A small image super-resolution model, trained from scratch.
Model: arch rcan, norm none, activation mish, depths [16].
Training: 14200 steps, batches of 64.
Data: trained on rendered made-up planets, 195000 training examples, 4.7 epochs.
Rows from block 13 of a small image super-resolution model, named by matrix and row number. Rows with one number belong to one channel. Each number is 128 + 32 x the weight over its row's rms, rounded and kept within 0 to 255. All counts start at 0. Numbers have three digits each.
After each channel's rows are labels from the 100 images, of 14976, where the channel reaches its highest value: "lies over" is the class under the peak. Only what is clearly more common there than usual is listed. The data: rendered made-up planets.
# convs0: first 3x3 conv (model.blocks.13.convs.0.weight, 96x96x3x3, each kernel summed), inputs 0-95
# convs1: second 3x3 conv (model.blocks.13.convs.1.weight, 96x96x3x3, transposed, each kernel summed), outputs 0-95

convs0.95:138095167127086135096155172095145109153169108105159121170140154161175194120137106102205190119087131146100149084094112154171111135115130179130203122135144104195154142107138086136187113108168135128179108102131120122124114197124117126085184107092191136168124143159093111153124167158142177098
convs1.95:080105168108147096143164153133141123131136174143106185097110068160090165141078160058093077129165171085140142099153134148115122103149161111097127116130081107164157147169101170152156124120025124089113156169125119175160157106107113068084115130198096126130138134156180175137099146120115169135
lies over: space

convs0.43:136165105107141142164125173097130132158066102183070170058099082125090130141149132130104069123124136155151146169091163103117100141109139065133087090062105108092108098109052165115098114129082115157129110113104132093068162083160084111137094144157059093112116130093116089089116129100090107150
convs1.43:102072068105139131074085064140114096102114091075152057162094103070160110099087063124137130111092086154105104132111086110116081111106066124129123095147103131111110090105159128113059087110106154122109139127106151116094049095090125149146098103120137110141139130111111125098170074089128064140
lies over: planet

convs0.75:077129150175095111069136113188125139126180086117133086099072078130090173134093097075117143136167117082081093098101161174115080136189103137151110199090109153114153128138091191133117122165091163098126148147094127159173134152169156119122113127139103081148151165170137160139091087074104107120
convs1.75:141134123106137094156166121098173107135135136105094087059095181106157104103133142120100090103162178136162137129154104088089192100143123118083090131093102091126094085106102093128143217204156090116106125117210110116130120159142116125134123091100101113096073151062117128132174187085109114150
lies over: space

convs0.22:077102156112120146177151101179137139143183118128119197145098071204050118143101158097071116131177092070107144064120150155117085149197164112121136155100123144114168130133098141138106107118102128096132139197127117147165120063116135100132106138130111132131175117116189188150117137092117165104
convs1.22:158153149121116113082158114146153122145147150103089088077091194099126135118126135107112118093173177167162117212136083106065166102158089129112084089107088117172109115189101157139180182204118129144119143140189155110148114171120127141112104058153109133107075122135098150140107173084109113130
lies over: space

convs0.13:137131148130170182171131119115156099144163121090178106165133194123159087114141130122098138100138093138179141135139107168127170074185141175160172081174159081132164147074124059080075160157151134122121138135150111101154108109071195091114116079153177108116104078096108157082149109151158139145
convs1.13:164127153068087105126161158109165053164143147093094088091096170122113143115138137070164066139177149113166165080182075120080152136133107103104106117126152085176134123147121096136155205203130108160120151159180110087153144154161094156124163113088114151121080150132076161129141122122133156122
lies over: planet

convs0.0:068080181125114132153140101132133164167164150094129138111118085120086131141067149135105143169161114046134166037075089135161080124153119083117134113088136144137123181131121088162127094114129126070182157151139158180185111127124105120139146114150131105154117086096210160156136153087131155097
convs1.0:102111172147117082071164104102163118117149157108111111079099089130106138098141128124080086102140170119056110199132101125079084077126076106120077113103080084089118120136082132122143157080083094111110168172141130133166128103092098091061109082127060107116087134104103148124094142102077113138
lies over: space

convs0.7:160158098111074131121080185101092178115085145175082113114130162108085163160129108092148096177091137151093077168104168110142141178088073092156098096111130176108093135130136162181155116110088166147135144080118169124091162169156130176129132178135082150178104140158117098173105117102180120166
convs1.7:109196075135087186120115110111107085111101143063114099174159072076129159086096119103133144172083112130164094182115091090167095119104116113127154076161097112114082112170137076135172106112090141159177102114118106101078075090125153102165126130096166104149127126104137098143185141167159076114
lies over: space

convs0.35:069072098156123098146138071155172159098137102083126123070099087114104141127064157147102104153131129056129129052100125119117085158086111073115096110096082139096096124160122097181113123085110132067089130191120137137126100119097109116144081089173081132151135101122182117150122154090093091103
convs1.35:147104119143155105082141091143132150129149102094115083094077187104130122122150094159106101087130133160129119202179086113083132087158073173116104108137086139094108100203101140117138159155129163115079082085129106127117080184098125075099060095160106110124116137170110107108136179066077101141
lies over: space

convs0.10:104122149083163146156154100138146082159171107133128188158108091163088104083151161150138150093151103138145183071105116154083094091168182116130169126074161097134176112091121115116080127130161097148167098176137100074160135076063107080102158127113175106116166131082096152085150125148103159076
convs1.10:143119092131074119069094118091104084079085149106098097134120123080148121092142085187122148126108154164116091181137088086145114133082075110086112130167122079151085086161114074164108114099135141118129100102171094085097098122085102097139153133069164073174080149081076089111161130120153096140
lies over: space

convs0.45:159155084148067164069095122167102105123159101140125076121076084140080151109146131057149159116160092120111101086070126148103074123152089130117121189102108129110115106109118170123117079179091102145093123103082136149192154145196087139151108131088148111143114127154085164139097082064120093131
convs1.45:109083095148116149132090176116106152112082122120132214135120106092135132122142135170122116110107171070086103127218116095143115128096136121111127122182111113160092094136108089149099102081119160052139103119166097131090161114103142101105166135129170070175122213110104111111205130135168084136
lies over: space

convs0.15:176186061099056175069116107123093124093126097175104055176090097162064102088157154063129143126157079087145115116095145135122134110124085114122106176128117141086102105135155137127147106172090084153105105067097111131168132130168107143177099129092151121131108137170089133137109097079112122125
convs1.15:186074119134133143110058146135117136124099085095143169125094171119178125119197148159148165117070137119080118174191075082115165123102122178138109173149130136098089094135120127125143181101134197104113083117190117117098154162105135171081114106130152110153155158140077099109146095092128067156
lies over: planet

convs0.57:089143077096125155162100088147139157092134125155104124045076072122069108148137159095089140114133100136123110105124107075117064132139172086119113088080089142115102084184062183128111090134088155152123123097109166132159117077147107134116090137201080109124145130170164109132104116092077114159
convs1.57:153165160097185064110173130179183139148156150107169117092088157123133163113141118084123098175165115144137140163130120128073157130132087136128069100081098149119147151181137155116194181195116123172108166149170167160168129139155148187118085101159059143087118099114130156128128121093090136163
lies over: space

convs0.67:147149056102076160062104101150168107073136083109122083095086089122076120099125145052117151115140090115138124085083098133091080114110098135101105172101094132104098109113112141108119086165111104127088120124048127156164105103156160125145098097115172092123100103151112113115119073073088061128
convs1.67:107130157177099120164147157095150141146129122133085171067114162135091108113140170090107097101145172101139137119158126096093177077152180112109109178136103093166117115127095087117100190181083139079122097135219083117121166182128136121056144080135100114118087169144116134122134210125121139112
lies over: space